A small audio embedding model, trained from scratch.
Model: 4.51M parameters, waveform 16khz input, arch convnext, activation gelu, layers 14, width 192.
Training: adamw at rate 0.0016, 34500 steps, batches of 256, held-out accuracy 99%.
Data: trained on simulated modem signals in the audio band, 78125 training examples, 113.0 epochs.
Rows from block 8 of a small audio embedding model, named by matrix and row number. Rows with one number belong to one neuron. Each number is 128 + 32 x the weight over its row's rms, rounded and kept within 0 to 255. All counts start at 0. Numbers have three digits each.
After each neuron's rows are labels from the 100 clips, of 14848, where the neuron reaches its highest value: "top examples" is what is common among them. Only what is clearly more common there than usual is listed. The data: simulated modem signals in the audio band. In brackets: how many of the 100, against the usual share in percent.
# fc1: MLP up (model.blocks.8.mlp.fc1.weight, 768x192), inputs 0-191
# fc2: MLP down (model.blocks.8.mlp.fc2.weight, 192x768, transposed), outputs 0-191

fc1.752:098077141086085124156136097144100105148107105073120107127121130220134089205160150171112126114190139153112155086101134119140129164131163143109156097117107108149116127115157093149108162131167126142137099165109142111128189135155165124125112194105176112172090193149152163173141146113130047140155074101155128166087152157153152105165191083167103121173142125114145162078153065108103100142114098150115179174116097099139142087127161132053096110075147145096100143111128125098167116153110177153143124093113154145140179066108166144197163077135194131071137143098160059117133136175138145174
fc2.752:107134059167105123057171130116146100149146122088110142077125075153131096105149121154196099122077145147125125104157118167127160125132078111139132126132184140163141119164185147117183151085129145187074126101177073122093087146086124173130129109111118150123071146092171119112099160126081121040151147137182081145135144088075082110154093143112173093115138133116129131094069114136124141087123189098163157039110145142155104207124104096150118146099128147102147093139078119117128086167089165055089083141058164164095090096084163093138148102129134115160168116122116154131127125140070100146
top examples: OFDM (66 vs 6.2)

fc1.290:134115138075139090164106141198137114155146039111137125133132132143186089169137110172092133117179123147082120119184155114151094157182205122080131201117107087185086113104145142115084149109120101098165102176132138110133213076125142096127136095120152120121057132182171154132145131176108089104124088115157140150110182163171135089187122071161117084188099156120119118101121077111135120143090163172112137171088111137126079108199138138138105110107148076153110128138110167103141113119113162146155080142111152162142163066109153161158106101160136098130142095152134092069127135195182094128
fc2.290:092116099095108142046084127081147071153113101130154140124106127111144166141121082108144098142177141104130107134228127131168134105159144157137154127143135157148124081167175115090109159069117091128132146197103137093087154154127150121136125114148148171163140096112173142049143139126093170079164138171122162106064141148090176107141129128162177088136132165117085084123120140091135121139115191149195151109097163043174152094108137126137096123164112150123151110212133127096132105093126155092170121131109129089116104057076174078115151171121065091101153146070117146137169100172120190119
top examples: OFDM (52 vs 6.2); 200 baud (47 vs 17.7)

fc1.764:150121112112128164171117128069158100104084121119177128196109159218103138116144124124139113108129107095151077120168173138107205122155105135140171076051093123150143076103150134142123154194162131168189187158106154129194104164135074091111143192098178206172063131102111109149089174115206135095121153091138136094100172118104096121135067122105149127155133129170136147125120134161107099123127114104176146172181136173129106122101162103123104151177179122128130107179107119083138142141141127128134132080157112119190093109125106127153132143149140093088126050091115123156105153183146103164
fc2.764:160108107108094058171130128146212094143093114111182186085138101182145124119133071112153115162100159149133156055185192115110155101215103089154164155188143125126163130108166158117129127108120169153119160091088105102112087161147152132145125131144113158113089166119184171101107126093082156116163129156185141063109149189101198069144113108165126157077139141148126161112145104175094115123115129156168203136170132085125122111138105136183142153180102163116179153178152130103143097141148147101098110157132094169118120139120146115182148064123055128107112152107129113126189148160109134135
top examples: 50 baud (60 vs 17.2); modulation: AM speech (26 vs 6.3)

fc1.390:131134120146167166202138156145123114189123106103137024086078143109123113136121144144112102121111120128158078108179165100151137171123106120069111178102073164082105111132137161087118165117161078066098103110141192082189146147138136099127118085124135072101179210168086160081117141152135106105123182072145113151128144151140162098108131112063171116095177180163135155166191146114158097134105161157111091138134122086118097126108132096098134170175123139131069070112145150172079170117095172151139100152140207141117099126129111133092172138126118164153166159093128094151107153090139160152
fc2.390:160081103113104127128046161119159086173157129106189095111122159097123090070063118158134082142167181080119121141176140140170101129114105178095146075147140159098134126105101078094122137137101133116109096147149119100095074103132151178128131143067115087132170151116191095099105113143113075128149134184115113132133105124067156104153112071184167154112119169188118104180116121126140122152115160147165152186153100064099162110059083135126144100180102157102091073132097111132170118140148144098085106157119118116127117129049135168115147084094158151075159086132081187186145102164119172143
top examples: 50 baud (68 vs 17.2); chirp spread spectrum (61 vs 6.2)

fc1.139:141082123126132114170092130104135090175127062117129095084065093176138150122168147142178111101147118180137095111162171092116131127196117063111105151150116092118116098127146112060124088141211102111147186157171158136177117118204131122171142115124108055139101162181112094085126143130158091077099156129162131112133151189144130114113171080106186173118162122151120150079075086120177094112094154120106125145187115065103125175122144100144141166151113079149121102184105124116105140047169148127111125123166095128132076107167117132081133106133180145131094112040105090119100098137110130118
fc2.139:151074181080126129082052166144087122136166092120110065100173162166131124101096083155156076110129126112120099131178132075175144159148092122065210145125084134136104157141082074104155108105150129146108114207181131169124138110112163136090131091147160111170145185113165110118109133142149060136164152213117086146105124143114124114121133142170193170087148148134096125159106136123110148186125180112178125147134054115158140157090085148153115065181102136112150096094139152119140133115115154130122187121106115100144078134117114189082145132083169132149113164153084137157138061129099091142
top examples: 200 baud (45 vs 17.7); OFDM (32 vs 6.2)

fc1.283:140155220098132110151148148139130102195100173090130101154118162127121101073148150124148129147184130118065154171111141077093147165107176143052090109120122126174100134154191107079107103155149192117168155222088150067108162162185143121153158148159155130133163165163111184103189087170140061099156152087092121095136124163155092137129148136120142095179137110161099161104117084087150121084112088174153106113161080136142115145123179113107129185133148131108127121147063084099117153121095196149173127158128138128112107106144098109098094152133162128119171151132115145081136149140119207118
fc2.283:106151108149112117111117104140138077063162093180171107054165085141103110136156131056146174063112096150180079155112070160087149109141159140160103203126132063179089107174184123106133133138170099145130140094083156143131152129105091128171110081107114116144149084146111160117140077108084144107092130093064141138067126117093099157122133122097102085119177120105139099090122139153164171111119136128123129127184115123084077114152114102105130168068148053167119106125081162109084126140065121078180143154154122212178118140091147091102069140126166116148128122108154137074126152107116088120
top examples: 100 baud (88 vs 17.5); GMSK (27 vs 6.2)

fc1.661:111122148058115055130096141154105101172156084034142145112151141125162168159138172132103120204191125148070119132160146119141150176127148128096140121143080092143081076131122116106050081111112118117104088166122157156189194104139147122074160059141130103147098137121145117127158102185150062121149172085121148116092148080151070057170101142126142061142119108127161127103133019167128104136115075149108107150137076059103105129144139142159154156138115087119170133111114121152103145077124105129159103121141166143154125119132149138191134103110157131150162111113163133111160147145189142141
fc2.661:130175084163121152122149074076168115143201163137114136093114110140104100164108104069149187133120170163130155124100153068091151131151109173188126047116143105132138088121159082096127127074169102129122154148135151080122169109102114125096148089134140116161113141170110109070111173108128093108170150094124143120150168195100089102124119130096130106050154084099097084122102172156082130109064133106126151058124088110107124102134129128132126161137095064117221122114156157084066092115098161125173093149135108094123102148112116161107058130164108094052118123088099073110170108176136118117
top examples: 100 baud (51 vs 17.5); frequency hopping (34 vs 6.3)

fc1.294:116163118095177117159152127175152056171123108118139088139091074146166150129137190150130113179141044130082109129150137153092163138110134128089098135044117086135091088128165150098100096152167103162148207159106147114161160135161178127122185108148083094082131183117139142163166157185148037120133169089111156124072071131144120146154141127163116129121143105146200162126076088145153095124078116167136119086157098123158128124174165077119106117075134107093158159148133117151117116122148170141160119112103131139116131085164165159156107123085185112172136105131138034107091161156141147088
fc2.294:142184099127126132161096135064141140115116089107180130097166112156112179122116109166146167124099159168111124156159179113130096186166115119138111102081184143094085108175165088095082129137141101143123126165062182094131135153129060093127139051077106086162118087180148130052138073079091137135155170133139151142084171141073119094130160106118142073063146143124133116135102116132123198080090137094114124137153167095105147089137167136113118176084126088105148146111160160108057094110089170120121095135134136136087112043066142135124082172088104122124115112163145082074158157150142122105
top examples: 100 baud (100 vs 17.5); frequency hopping (77 vs 6.3)

fc1.630:117087158092121159128071114163135116169147060109145142143121109169145121189172130178132138132202162126100139116131149103096131189149165150121135131131136081151136116130190113091052149103118101118160144103092122111155157121195115107112096159100114110130076147150195156166168153135109058165107103129178162103091113121078107141190140070118122073178141130150143188110176066153086149130126151160169148169144070111131148126125168147114138162135165146093158119174149182145133110117129138193116114141092133135149125018184134080111179092122127096080074144101154088156121152134187140140
fc2.630:183151126052117161057153136143084057101191126099117142043154110121171171075135092079105103063093089127144085138086114108111149078090130104116170135150122101070124115108149108102070099123146143165166105140061168132103128126126143165124094103092101124109117173120116068145090094125114150091120074139093100129140138170141160071117137112145109130062087110083152162135093051155162135138094149147075121079127175136136070124146118071158107126156106114112173079097117168130106150135075122156134111120140073140152147202117079124099097100124130116127137101119089141086162109152096078093
top examples: 400 baud (100 vs 17.6); OFDM (73 vs 6.2)

fc1.497:131097147122149085177105142121124018165133117106091155138186124142113082102151135114127134170150118132141119093092120079159110134142106142155153138101089189161121144099094160145039114152117142106180148132184150102162122119154079124103194092118072153174106086096155145135121101153126109107112135120124095139161116191198123135081125119079138089178163136142146121117127091084174107123083124117176161143176117118132100209122172176115118138182081089150080080201092219163092095079113179094146121130105072128175115122153149153122127141110165152121139088121123136109102082149149119083
fc2.497:086101119182115137104107140079154112114069098149133114185101138149078082147132144157129131145112096144082116134151154106089116145162105148147099120082148079160112168142148168071201168150075163125151142044048177173096177180123100139121137155132077133116157087131132111119124158113161160133160099090110148169113147181124106097133106143109111082116131072159096112103106168067155095095086164101168124160129107137125122153110185144124127136095178100180049150157117133114128082117103128078140093165174182126112177114142128099176147173136123144156062185135152053118145157102195104125
top examples: burst (61 vs 30.2); 100 baud (47 vs 17.5)

fc1.92:111115122146171148161155188161095096161137084147159120119147136134115102182106149153140104104186081177139135120144129104123139114140189075080136163094102084056144153129168140058112203141131162123162090157115157100116152131126127138137159113100150147106116113169182131156161126155113082117133103138142128176081146189120140142151138101123179075182160123139085163084142088075140122094096069151213120102160089123132153163110195113098115177112143103155158109138124122127153109084048171150237043108154140159104104069144139132150119111150158138132158123116111108059091138124154117109
fc2.92:101179093102103145122142082091146132050154114139115137105135119114100131117107103122151151091106133213129142113098143117144119122121136145171109034086152145146107102152185185099120140081181117150180157123162104124111145130163076133116106075140127150153078129169127154082110106139089150091110156112097111110082164154166175119126131100101148030149152145084142081103105137142114162097087099094095121080129063104122118134188119114188119165082145120167093093133126133108087141169123061153152072144084120206122094174091133077157099127111103102138195131041154076113130104134127086132
top examples: 100 baud (81 vs 17.5); frequency hopping (69 vs 6.3)

fc1.424:071095196093178073076052116152163092138128102148153109164165078174110151123119164133176060161170111157089124148171182192116145157202124111121167113123116116106122078119168102127129146138187138140177193179184123115095148135142161118138176110123100152098089091127126137194138211124143088111113135113170136091128140155105113126107136141120178107176121156174122112082101103097179141128125119094079129158137132136117101125133164121120144183132125119120093093170105177095104095101086162140128102109157101092137174100189097084157094088120175114134141103090157131107056065103099150128
fc2.424:092095108134091147070114129104150088152130102055128112116113119092101121092174119093124110130105139134092107089173134086081173104100073083124126151129143082120121154156178100117057072104093156180114142144049092134083141112126115150145172132116128132117132163129152051078078155076090181120178125183154105127089129172117108128151090132132164111090129130122163150071090130107057119110078146095151169069116135146107101096119121107126101137129069071163128108117154126090147095141090154119131073137133113177128116057085130121041121074067107105130095166061151120090148111173147129158
top examples: 100 baud (73 vs 17.5); frequency hopping (72 vs 6.3)

fc1.62:132151150159149154161136139159130137151097105131153069140114133120160108185125149130136131151099148138138156112114145089093160149100153098137079128150182151165146115123130136198090161112145095183162179164131145161184168130125169099120149079110174149151130180148197149161161114140123056167129145078141169168071110152205124145158149103149134128123081115124093116122134086065110080102123131113132111137174115111148131129133183065090045113092221124117166118144138123083112132138113161104170097138156166092143130105172154096168143125207169163099172124142178098108208153203153135173
fc2.62:088150149128109147108095126118122067131118092124174122113134131129095177100140079138151110110147153116108185179134081083111110108119149144138146114079124145130075141138221089119064132075104155134143147173068079130104142135114110149159206084175142114156142125105135137083135137099078179104193174150134138123099124182100149111122140050096132127097128123108119122136105098096109167125098176080178108117063191108131150026086144107079107140092107093146155122178072155127106097143119166116109080145104097121130087067088081076140107157109096119139150123132194129086139083185135100157
top examples: 400 baud (95 vs 17.6); frequency hopping (60 vs 6.3)

fc1.751:185103162149125096101167163130182143099119151155127099124159148118164116149102158130163068115106086173128149171166118108120205135132143112090075181138146116117172175109092166124129165171150078089084155127138163212107130206128174126163124114107156149128072174185189129174155141119086146171150166114134196125031107126120113159160137103136137120137068101063124200148147124138109151109115113095171147087129090083101146108168146146150117089084108123148159148120146151178156135075144088120155093111168176127118068103115153148066139131134125143169111148163158143122067133149103110159
fc2.751:143076077092135051147092147166125114171135140081138095149119111085101106073089134170132093118116147080148074162104180125135164104116149138095147148100093136124127133120164127129088055105134104129083095160129098159126140121181178083108122153126119066135141166078167079136089117065137144142125128162079167107079119124072166139092083102179132152087081144171146119114090109101148100147122115102109097131172150074118073154112126168103140090192142107115129138182093105151169145079131153096164036119106128078173119086117099107121115105087087159081149103105050159119156079141170101088
top examples: 50 baud (93 vs 17.2)

fc1.469:088080165141157125147068158101216065190133156127110123139178173115116097099099143135159135138116127155134160104099124087165133111124167158136138159120117163124136111135115192142126161091106121123155149174123081168115167185149081139089175179118107099161164120122118113130139112148139126054145057122132143152121176180180123154231128120165096000104162080070163103106085139132099157126125129142107153123141121134129101167131150136181148100175104139090126135143128169071183129090151136109144151147163173123149169136084117121138107127165155053134183117181105133145125109126099134092
fc2.469:130136171149151206158138118189094183093109167149099128092148107170203144185161194163054106122135076108188110121101100136146080141146135149120144109143093122087159093149085158107164193182157086076123115170187125099196149108179149121092067107115122140121121112104061134142172081153119118125104146120114114141182142091180102154147162201138132123204089103113139146081103139119115148174207130102119126068114126139127125109135174163113154132140140160103077128082151139118116153139136065143133163117116155183150120145155138135111135138160126123145153116134109186123050136095167123127
top examples: 200 baud (98 vs 17.7)

fc1.708:138115113128117136112106168123130132106158133111114166071141127097188167109188211124179079107139110131127165095093124092133163177120139120111098077144145113178162131114165123114089140089176114145159110153131166126155147127121158071175126104088206179139099158131150104146094151121119044156149163132145152097115116113144122149163136148112157115199123062155073120116125076113097123103114132143140142114153034126147123095181173093108105158090199114138138117115152164118134078130134193143150093081164131067149122110143175116114124131208189145024173089092136091102125147163134113138
fc2.708:133149138121146130137147058124133101144086029099143137076122087143166193133169134095132120113098141137130172119130082093125138154123131093144097145119153161087112144111175142107084127165128132116108142187046076140128083180078103142152159112103126110129109102172128106114132080122114168094168151126174153112088166139163129102048169120117147170102123128093155205074121087176036153116103162106105122154098201157152114119081090099126046177102105104095148133181056148113114124161083096117161184143098056109111104156112101144091137115089098111135131136148105105117136105154103149129
top examples: 50 baud (69 vs 17.2)

fc1.32:088088126081078131157116120193081162192100106079144166091095068118163096167171198178088150134132132124096124104126123105140139170131144127120104158111098099125075126165124106146103152128115072149133144108128157140191144140195139151168133154132122161131052184179174179173126114146116050184146125140097180126065095112151126096165117100147112149124090164148113171121145079163090181143095137125129147110132095066159123137080131119085141073071155130133134133087160173157116137135137141080133123079065139172173124066130102116138188092106154109142074136133162133098138132154197140149
fc2.32:111178129068082168105141079139095121158130111060109119082166071127151164119132062080143126091130108136079138126106062127092085104065095107135124114094092106127084123118165116102079116074141176105144126169111110167056119123116069174125178102180133138146137172124108080161101100091084162116143127115095106141135153144116131099083139095065157112089142132033170148138121090129108158142096183104127085079037151133133126067100118080163121157122084117106135110171128164086079070150118171107138094127123152165110116062131120109125090104126093072143151120128149143068118115114128106120
top examples: 400 baud (95 vs 17.6)

fc1.666:133145191114140144174134132105195067136083106119141136095095090134123111101184152133160091109137068105133105145159189117140137124120098096084103115114126121133132151101106061101087134178212123150145183136117144101188127146132093083148121150130095164147125173120149168098071147170148134038083174130096122177138106158135129038174106127082156143117137153176103170076118112168179102118059115115127145130146122135139102155115161153108147173120104100120112054135081104132111116122117164151116158196110119171163126127185097113082151113152184190097099054127137129091123148107124148068
fc2.666:191122102068142124118053165127096123132165131143137145124130140138158129097061092121150124085146179105143079117099117145143148149106084127117135156162143137127158090119046069159121086098127125164084106175255121151128105122116120145107117120105109086177171141130155129132073102116108007139174139147140123106130144091103068119167115140133150121107151154120060149143102145178139142145121143154141116133144077096115116134085127173140092127143158089110149139118121130125120114098158188155147150121111079141127122099139102208137171084119127133113127126142117160116111091112116131113
top examples: burst (95 vs 30.2); AM speech (48 vs 6.3); symbol rate: 50 baud (38 vs 17.2)

fc1.687:146127125068120127086156116148162104130168110069177127177113075135155089136131206162131070169163176153092130118145170150141153155189181133105135140114152164145126106104196130154130128144109115149121140158158157118115141154175148138183175171135077108130093189142145112134168090234192067131134111087106100174132128139125169080147156132140138132070110151124078154072079088148141125118121113178146097124094109126116125107141139096124115108109122088159149092102105172094161072129100098106161112047147137127153083098106121161143089059105184085142150109159191173103147125149077158145
fc2.687:069149115134165159156132068085158132125098083082106100172100080097111147141162112148178151127130142156168057104135139149138179148150134104127140099091131143173125173178162129093148156125119097148135152127121151167099138139147117043154140096125188119168185084156147136060146140098147160078159168138055152138130129107176101089064121170111149213081170158101154093117094099130105158085140150124064049072171141128125100072133144152158155157105116073144134144079142156112082125116069149123175127113122118125119092106093162095164095153070145087130148154201127085129114145135140134139
top examples: 100 baud (87 vs 17.5); frequency hopping (58 vs 6.3)

fc1.538:166145170147157195104179129094124118230118124146095056129127133172135057127127152123118104134113076120132174127125122112160192095159206110123150147125140125161136107110179137166101096118166073105122128159114135112136131142137130129150140146132146066160182129143152144181163167110121059112172100113088163125191098186163060150144198069145136085123098157146105134149150110079170153107108193189112161109127092093140139162111133103126061132168174143130111092179162101098185121142109160100144123125159077181141125093134110133122154159139132084116194138144147102140138064169129159139
fc2.538:117134117162093103133159069113154209104147150158118130207084127151146130196122112136151177095200134169137164188058118168155079157171191120185060088142125162104098150147121105094146144175145120113120133195187112074118132155221130104173166149100136146128107081173058175142208134166139108145163122053133153164174161124134114151111125116115121092161098143151098122127138135187163115083129127146097093104153120160108125137132146158136144175123137130159091141127167110142117098121141103184168124118116103173127137094141105155163137142154105144115182121139213097101128141121118126100
top examples: 800 baud (83 vs 17); GMSK (44 vs 6.2)

fc1.53:161086164138192059126151122142178111142087084083125118168177115148198127142146120195114081179167108152114114146109174095064131136176138153078146173130124129114137094098119113110128120156123118158175117122191147150149156151177131116151146117116134132122048137125166115135142175190111083128105149166159134170120134163159087098160184074151110136124134145095108155059122047128125157094115127190165103115070100139089115105203185103141108167154087134116119131163113171145144118118122110112159067118180166156162130061119106102139168059123103123126151101166173123105136069086136093131
fc2.53:161150096097143153162136091095156110157122147078112071142118122187091128127075110109151130148113146145139095084150120094128134092103148124149118116186205158130120041121154153104124053093078099091125123181105177165088118133087098124115107099106090074119106139114173182118140083043104144135159160133104127096102156132093165097143104142093162169115118106141127154107098171075106133094125144109109092124204196068141122164114081099088144151081097076131156138158153145073104117050164128128155059153143138110127116087027129147077127134112125112098102102095091133096108096156125129106
top examples: OFDM (46 vs 6.2); GMSK (38 vs 6.2)

fc1.607:112158112146190078164092089138142116142115065071139137145158099186141119132128120154160107114154112103102118111137160105116190143178110178118158107048095170136124047084101131107054184155120134112182135167175158142154130173119121055166156098095111149095078161140136098175114135136153076096129129106166093124081169135215126110136105131080129052132159101158137110076131091100146141143104086133147098150161091082128115173139178145097098125125152116117118094148131146120112101080127176119167120166161094106181116121131152174168142119120120149052109079094151159108106097161195086130
fc2.607:091142119183118136082138102091126052163122107104100123106116073091104166100187097086164086151081164137097139098160116098095196079072149106155128140096123064148093131077145132091092086110101156154171147109087087152110111190099119132146207135153132117096078158107153103089125151141116162066153126136074149083094157167130112080141091099109108145079126127110120145059088134131070128105069118113081158064126142161081095136076148079113117140123151078149139143176102139074111148150089084111154096179160139105123144113151091088169115081099150077167120144154105108132150160121093115162
top examples: burst (83 vs 30.2); AM speech (35 vs 6.3)

fc1.659:055173163121156057148065095152106090096121048139151104119152080186111144157119149151148114087186155104118145148162123101110174163212145197117155126081107125167122077134114123110089141154111128111096129195138160141115095178164147070141147155115174157156084101149120122177098097145178123076149111170162151141116153148202113132113110098079138042163115143127160123109123151095164170167137121098109118137112073114126124179166204140144128148131106177149131077143130132103096120156093133137139117150110112103217108113113123159151113128117126119101080068095159136073108097130078104135
fc2.659:112127120172147155067143024092151076130137105102089121084109050107091123135145102121138119122089094133173118128178105120100187138102091116136139133071172061161105163144174153083097138114052172131133174102049102127092138088096116116137177124138092170128123117126112137071122157151138192083167136119108143127083149173166111094092117113106126128103165096131134147096151125065090115084110168079150170093138166160067125123103102116115149132114133091110076150114088138094100121158058093058152125152162131138165140102042120078138104138106151122151111144150171078142134158174133106123
top examples: burst (65 vs 30.2); GMSK (26 vs 6.2); modulation: AM speech (25 vs 6.3)

fc1.150:119080107122144135151053129089168109139094145149129106155189141192126117090108118109133145126125138092149099059128104147110217122140125160138200077073059108178153076113143175180121136182060117132162145137098164060124116162134079083090135165085119188107114121129108126217102155118198136114163189109147138095106149118123066148105065118081136125138158084164113116144144139113112135146122160127182116146151124135158116106105143100123125091188193122138124119160128141157122139131149142108122112113077105080136080165093111154179182068145123102107143096118109135167140137191177115149
fc2.150:139094065115117087141120118131214085161118120096170157102121079150105093115115091151184119156127166149108145106198173138135114122205092165152133134166168101121127110097174141116115106142093182104142160095073117110106099150097147127152153126105098149083095147121190145071114165049143176097139149127172122090088129189092182075139083102160145146088143116161130141134180106158077117092103127115157167138177148066115134113137109153163075163157111144153123140219173128087141076078159167120126071167118121175126107090107157132184156091097072120113105164103120087121158139149112140124
top examples: 50 baud (83 vs 17.2); 2-FSK (30 vs 6)

fc1.384:143093105128174120061075113130154112102078105122159129139116088148145116163187174159134127168155135114089143109088217041149094201158145108156094197150136183188107136092147098119074126104106093129166139158143183143132147147161130072170129097125147124139123120132171151152145104168090137146126166137178121109106109135159143126117117106116185138112141144160134157070071099141156106081097155183134127126147118128131165156174208101072062132160119078155084063133105158139121113077120096186146089086170084132155162106157166136101148078142145147114157088070157103103158156144134117114
fc2.384:102121135092161088135107182115106161164090097116134051166129152113040136081043122133180105146147125130108103153122146090138099161127096168120124162122100177129144092152140084151137119117114093114115147101239187157116129207131117079062119140102130066111151133118153098125147138135145095184162110170074163133112111105056134104093109154150169168124124135167041128141118153112187118134115130083122110196161124094156168094129148119154125127137144157120154146135143132118100072113166180141084089105109133147146133043130180137184133132118103149131117151204175091120115135115154134110
top examples: 400 baud (69 vs 17.6); GMSK (56 vs 6.2)

fc1.438:137130188110120118089148122082137091197132107109116122180169101138160072172151134142148127092169116091112134180190130105115153145112127151164181134085106114158138066101152099116124145112164160147185180124137138155090120146119112098105159169140161161141106126098142141155154131232119080102108076126060168124112128156136079095186115082100098110149139125109145173091170095106095123126127212154136148153096059063138160170166168131142141116166119122165170141215123140118120126110084168181164118159151162127130155083090128075163106130139102076110117131158103105073194073123149122136
fc2.438:176140051145088080106086072118129054135126085192152172146144102119107149125152092118150163110175155143169137120140109153100167091145142108163144102129124115135147164147166084095106139093112138152140146146089128084087111128147123149210138098106137130148124130175214166078122190072082164163140164148145155081110141164072190119171112081138122084043137144133153109161136090158126144138075104123173117159129185086140112095132156125099110154141088085161168136173160160079099136103199135078166091138142102125139112067128155127121118115121107075144114149077152092109170112193110145133
top examples: frequency hopping (100 vs 6.3); 100 baud (100 vs 17.5)

fc1.516:121065167080139095160102082153133083180164090110117127179145118178143122187148150125093108211184141106049139134064143166132195184148146172129156119084133136172122115138188170124050164135108095152107128147095098094175194170155146086107131179096115144106119131127146161178167123159119080145131158130170092183119153120119110096138101130116133085152151120115094126126136064141124152145123166147142115107106042057123091176107150106104124139164164113083147075154114200162122146117119167120166098142107142124149136065134156098153159097141170134127150090139176132106159140153156157122
fc2.516:153180094108144103117148122152104103117189118133098128087189113125156166083074123078124117048123177137129153186067113121058137173078091169130126137152110092098152066090118058138110145156237130142117058150139162128090101113132120110110079098127076118172136148158172041137082128117120096151116112085149128123131169147135114104140120075084109109102099117115109147129118098193118160162110137121073088123154155108115066090109117126117082164155069143075166088096131174086079113108114133150105128128108101121147141146133125143088110124146125101105173089088078156074144102157108119080
top examples: 400 baud (76 vs 17.6); OFDM (26 vs 6.2)

fc1.594:134089161123157125125140117119091125145125108122131056132089047128157107124128137166136130127170068107097166169180120073154138207127132154083151153123096147144090151082117140102067133151110039120093115174116175158167180111158130120100205101122102091042135148109102124106178115155132096108210132141155173148079147158148113076172093111114141064137176130153156117100108091189171148136112107173110102120127133113130132171104126075096120147151134098130046147152147135151117147121111116124240069124136194129134116113142138159127158090091120109177145139159146123140143173151138146121
fc2.594:127093140074119087113108140114154071207106108091193120143156146050107143075097126119132136161114140111100126161126111097067109100096113155120137125116114094088150136067157094105044079106109160151163147169064116101040128174101124086068153142099181157146117130113143046205166103123101178142124146167142116115102100111104156105145098094189121160084104140155111122097188118088134119143091155115151153136136152112170142085168075127151123083168090181155106096181139100170142104088149155142135122111146122168127126119124140125135194085123049170102121121089108140165145123153121156129
top examples: 800 baud (96 vs 17); GMSK (62 vs 6.2)

fc1.434:127097130109095140152095109180105098134145107134122145116127153138113146124140123111143046120139138191115132146182125094164113157122127118139092159163184142128130114128142172157114146103146126097109119151116093228144156143129156158119100124088144096126100175139150164118092159138122113122139111154196206150130189125107144092195119136234169052121031219111121141096157122099127115139136136140144180166119118116159128138154130000136147140086084117174136111120129114133168114139136104116131152158157105150190072133144149142110135137159122065094137112202182103146165124131110112164
fc2.434:114135107175062086136095117099151138112125150170120131176124131196165069183165129153139214142143140180115168083178131141104132164149135187196116065092173142137125212162180110082195125098099087121152148079072160111148180207121081158112138135164134102106176077158095173106169166159159131115086140106154177134105153155062112152092130140123134171131182152108136099108136136139133112108161135124134120119102118147133114126142155130130122167108140122163171125123102155099108096084160141164125147068160111074163138156123174141200162158150120114121112154133115077111167139084158168153
top examples: frequency hopping (82 vs 6.3); 400 baud (81 vs 17.6)

fc1.691:088154161124134059144064115130134122139121073142135150113180105161099128120180134137110123143111113125128165151119152140158160145156119164086152108097137153190169118121166107138073127164090152163197132172177189122183133108138168110129111106104173176147124108149144149189108136147146133089087150129156110116141152144099102105111110138074126053176175111114153120098117152026190200133147113094158099156180099154114093171115159119126099157144138181150107051125107175097088126176145141117093143157106089092199107130195139096117074151154156182136170090074099121094097141129091110104
fc2.691:146103119116129123117075153070184067167138119073143129103071097097135097103130105055142158130118158168101064119146136153128157106133104104194084147141196122117157110114116122153075088101048152146124201136158118163101134105106075164133157170121091137131105100184148120073064147072104114094150105108100114131110138131088093116159088092107124159111176125115160156106110122140098086056088142116148199079175104126107121148125103114159083178083146089170141132158111088098116136112122171114142074159180113162139165053076087114144122131101121110125072161130173179118164122162101134122
top examples: burst (61 vs 30.2); 50 baud (55 vs 17.2); modulation: AM speech (27 vs 6.3)

fc1.445:115104160112159123128124119148171149132119135112128072146126105134165090148124120177078147153173145108091126120139163111152173171167160141175153073139122102136165118130160095097114141072156097091155125192146121103151127173210103100159133142107180153117135162102137157120154128114055060146144108123160135163117103151175095121107134103104081086143101178121141168105169096182099089080098141135130137024139104146181078169176129093138094104111104105128067121128130187182079109130087132137155075112135176155176163061160186173167142104141163103104123076110144085120192113151181118158
fc2.445:101159147178069062111166080128133117129120113134195157110128125132150067136184115122131146102151100114150127112141116139090164114119102118172151128099164088156107132191230191058176130078115137079081102051109132113105143108158091115131113112137149127177138133103110163105067187089077171084105153141144167156076173132128121137145039098099148111133145112137182139144086105097127132105135126120134129058093123177099105135123170076130132126124152134161142137100104145084102084141145160071150099122179111123105119106088171033115117181109149110113120104155150118098154133173083156154
top examples: GMSK (59 vs 6.2); 100 baud (52 vs 17.5)

fc1.565:134147168110119087137077086141139076143093061157179088123193053214123122140095126117155169146139142101141179114121140171124130128143123120141185173110104138142075155128128130163079127148115105125163154150194103094112143150125129138054103117100090215101170088127166102186131161124152125124090111135085117134110109146117154116104123143060128113162192121091129101111138136133148146152095080120159137082137080111096163121136110154090135153161139126121117160169057127126078141128162145139103115161210115078128149137208218162181120134136157174132089069071148129126152109092109127154
fc2.565:135140073097096115090087097063177105194156101064174130111087099116134146094150100085144173150098188161117104139148164119121157123151117137196066091122164133095127087124198143136063129098063158112131183151039146137070127160087096140119153143146121091134130083168132090108119150053093197106112127095138170128112125141078104094118082115123123178106166146116135111134150122148109105076086166110139132121128145140149118091150126100123119178088110123179128095151131141106096083099122161151148044161147090142145163064113126061128097151098091106092085124099148127089186096126122131135
top examples: 100 baud (90 vs 17.5); frequency hopping (81 vs 6.3)